Weights of a small multi-label image tagger: norm batchnorm.
Rows from block 2 of a small multi-label image tagger, named by matrix and row number. Rows with one number belong to one channel. Each number is 200 + 40 x the weight over its row's rms, rounded and kept within 0 to 999. All counts start at 0.
Before each channel's rows are labels from the 100 images, of 14848, where the channel reaches its highest value: "colour at peak" is the nearest of a few named colours to the mean colour under the peak. Only what is clearly more common there than usual is listed. The data: views of escape-time and Newton fractals. In brackets: how many of the 100, against the usual share in percent.
# convs0: expand 5x5 conv (model.blocks.2.convs.0.weight, 128x32x5x5, each kernel summed), inputs 0-31
# convs1: project pointwise conv (model.blocks.2.convs.1.weight, 32x128x1x1, transposed), outputs 0-31

colour at peak: blue (27 vs 5.6)
convs0.0,222,203,191,292,167,210,241,258,185,202,212,255,186,160,259,218,178,233,208,135,255,139,236,200,251,220,182,184,230,146,170,133
convs1.0,149,184,137,182,227,164,216,158,229,186,109,176,260,182,249,195,270,258,205,204,128,262,239,151,186,190,207,212,206,173,218,232

colour at peak: black (66 vs 29.1)
convs0.11,231,254,175,225,243,185,193,191,217,267,172,165,233,208,118,229,213,138,192,165,193,219,237,145,175,256,126,224,200,205,252,275
convs1.11,219,245,202,133,200,276,176,220,215,134,165,229,252,214,208,242,236,177,271,165,170,190,236,211,197,121,235,243,190,195,175,274

colour at peak: black (99 vs 29.1)
convs0.91,267,195,211,219,253,220,215,129,213,206,200,233,207,175,243,268,143,230,190,138,151,215,158,129,245,202,204,233,236,140,143,176
convs1.91,258,176,234,169,263,233,262,219,214,147,228,165,263,219,222,278,160,206,206,172,160,162,216,222,199,237,224,225,266,222,133,243

colour at peak: blue (25 vs 5.6)
convs0.29,220,237,176,183,165,155,223,198,232,230,186,140,206,172,221,155,197,221,160,252,108,149,216,121,156,189,171,172,169,262,186,130
convs1.29,215,215,198,210,244,200,213,185,225,155,226,206,159,209,161,174,230,193,196,161,191,186,276,208,240,303,237,127,208,130,282,158

colour at peak: pink (35 vs 8.4)
convs0.98,270,215,148,196,146,229,263,174,167,242,181,247,202,254,241,217,270,133,172,166,141,162,199,205,201,232,252,221,202,263,213,215
convs1.98,228,190,107,206,216,197,148,172,180,214,239,202,213,235,208,257,186,168,325,238,205,199,177,197,227,138,264,202,208,213,145,208

colour at peak: purple (28 vs 2.3)
convs0.7,211,201,209,242,164,168,157,167,179,278,136,191,102,168,240,166,221,268,181,147,247,159,200,207,148,183,221,167,144,198,202,198
convs1.7,225,187,191,288,201,140,238,155,177,160,171,217,223,243,221,186,104,125,249,176,155,142,221,161,180,189,177,228,242,184,206,212

colour at peak: black (79 vs 29.1)
convs0.19,214,221,144,161,168,163,196,239,175,270,158,170,221,177,212,178,181,196,235,188,158,164,202,113,266,136,226,139,162,165,251,159
convs1.19,259,224,198,168,187,164,183,206,221,186,248,133,173,185,264,154,185,235,227,201,291,253,231,225,171,207,233,234,262,234,179,280

colour at peak: black (83 vs 29.1)
convs0.38,216,260,207,151,202,165,189,161,143,172,168,168,159,276,239,214,163,168,149,111,152,198,214,216,235,220,220,278,193,160,186,165
convs1.38,197,173,216,271,218,229,259,174,172,260,272,204,191,208,171,144,246,295,248,229,218,232,220,204,176,181,136,226,220,255,201,168

colour at peak: green (25 vs 4.4)
convs0.23,191,223,176,226,183,206,229,140,204,246,168,188,119,218,230,135,200,159,258,240,224,123,210,284,161,187,201,143,178,214,148,220
convs1.23,195,193,251,236,204,155,218,203,181,106,130,162,240,179,287,203,179,228,146,140,231,216,204,207,201,139,268,164,229,194,199,199

colour at peak: black (85 vs 29.1)
convs0.26,208,248,235,270,186,171,256,267,196,195,241,264,153,223,270,251,207,104,145,176,178,192,195,194,207,178,156,207,174,224,223,190
convs1.26,129,155,161,225,183,239,209,190,195,197,195,268,215,217,153,209,168,249,247,260,146,232,161,262,133,146,176,193,190,250,239,243

colour at peak: green (40 vs 4.4)
convs0.84,268,238,157,237,127,248,126,211,174,262,129,186,174,194,233,140,166,189,243,208,158,196,245,177,223,199,166,251,201,173,167,203
convs1.84,256,187,232,254,191,304,128,165,174,195,174,251,224,203,137,152,164,187,185,269,158,178,209,174,217,173,172,194,149,233,204,229

colour at peak: black (69 vs 29.1)
convs0.75,257,113,133,184,213,231,247,234,243,220,221,207,163,260,250,198,261,242,180,199,172,211,215,244,171,164,264,258,212,157,205,183
convs1.75,178,130,104,179,144,299,252,232,151,234,233,200,173,185,217,218,206,212,224,204,213,213,198,214,126,259,246,218,191,203,184,180

colour at peak: black (61 vs 29.1)
convs0.8,178,167,211,182,186,199,120,183,109,244,156,213,212,221,273,211,216,176,182,225,138,275,170,221,214,216,165,207,185,127,236,251
convs1.8,263,239,227,182,237,182,207,221,188,183,178,240,251,151,288,185,275,180,217,187,246,224,168,195,149,206,147,169,229,164,279,246

colour at peak: blue (28 vs 5.6)
convs0.68,182,167,220,250,192,170,225,175,246,223,225,255,255,152,240,230,186,228,206,176,193,218,153,179,170,174,149,214,187,192,75,123
convs1.68,244,160,150,218,269,240,240,217,179,167,206,258,257,167,187,237,203,263,176,143,190,204,224,243,175,235,164,221,250,161,152,126

colour at peak: black (84 vs 29.1)
convs0.62,187,142,185,158,180,144,168,227,219,194,171,132,207,160,227,236,225,277,213,246,148,217,205,184,258,197,229,315,207,214,222,227
convs1.62,146,166,157,147,212,223,174,152,195,218,216,154,169,164,147,196,201,213,181,166,219,228,158,251,213,213,241,315,182,201,118,160

colour at peak: black (84 vs 29.1)
convs0.43,177,258,217,212,153,173,194,197,118,159,203,224,246,135,163,233,183,190,222,232,170,161,250,251,138,254,228,195,194,123,148,224
convs1.43,152,215,264,265,166,247,205,234,118,184,206,207,200,221,185,242,193,181,168,255,215,176,186,241,194,105,203,271,218,246,246,181

colour at peak: black (93 vs 29.1)
convs0.56,207,233,167,248,233,178,213,146,139,217,165,177,156,188,215,191,145,246,186,177,158,191,151,259,165,145,223,134,141,170,119,219
convs1.56,167,190,210,263,160,281,225,185,187,211,185,111,132,268,178,211,192,279,185,239,232,228,200,224,244,180,207,186,153,200,227,149

colour at peak: purple (29 vs 2.3)
convs0.119,250,244,193,182,157,118,168,213,198,192,125,210,149,223,196,135,149,181,175,160,176,195,190,143,143,174,192,195,144,285,206,208
convs1.119,221,147,244,208,228,192,160,205,276,242,158,243,146,217,191,241,151,196,227,211,123,139,258,150,246,165,192,160,157,227,227,182

colour at peak: green (44 vs 4.4)
convs0.99,163,254,223,148,202,265,180,198,134,274,120,181,223,173,248,133,155,209,216,163,186,223,206,181,258,187,197,187,200,192,126,179
convs1.99,236,214,240,201,233,310,190,203,186,215,158,213,180,139,218,142,161,206,250,181,257,188,132,267,235,236,168,208,160,233,163,206

colour at peak: black (63 vs 29.1)
convs0.88,187,174,169,159,215,152,201,196,157,284,190,161,170,214,209,109,223,228,257,136,176,174,199,151,210,154,233,126,210,258,198,175
convs1.88,221,273,189,211,189,146,204,153,275,205,253,165,201,206,190,171,151,143,266,232,199,238,225,165,142,171,234,209,162,247,277,202

colour at peak: green (29 vs 4.4)
convs0.2,183,248,209,200,256,231,263,114,238,247,173,197,227,191,196,165,204,199,200,229,167,139,201,146,130,235,158,175,273,204,139,181
convs1.2,195,164,235,131,246,175,171,260,200,170,215,212,167,252,214,266,125,206,217,142,180,189,209,187,219,181,137,129,223,203,130,157

colour at peak: green (46 vs 4.4)
convs0.127,192,213,146,264,237,310,166,208,194,154,162,190,241,185,207,150,166,180,212,180,183,191,178,142,168,244,210,161,186,299,201,184
convs1.127,259,276,286,275,193,279,127,221,206,205,190,212,203,174,238,131,204,182,181,149,211,185,253,194,206,190,197,195,163,224,173,217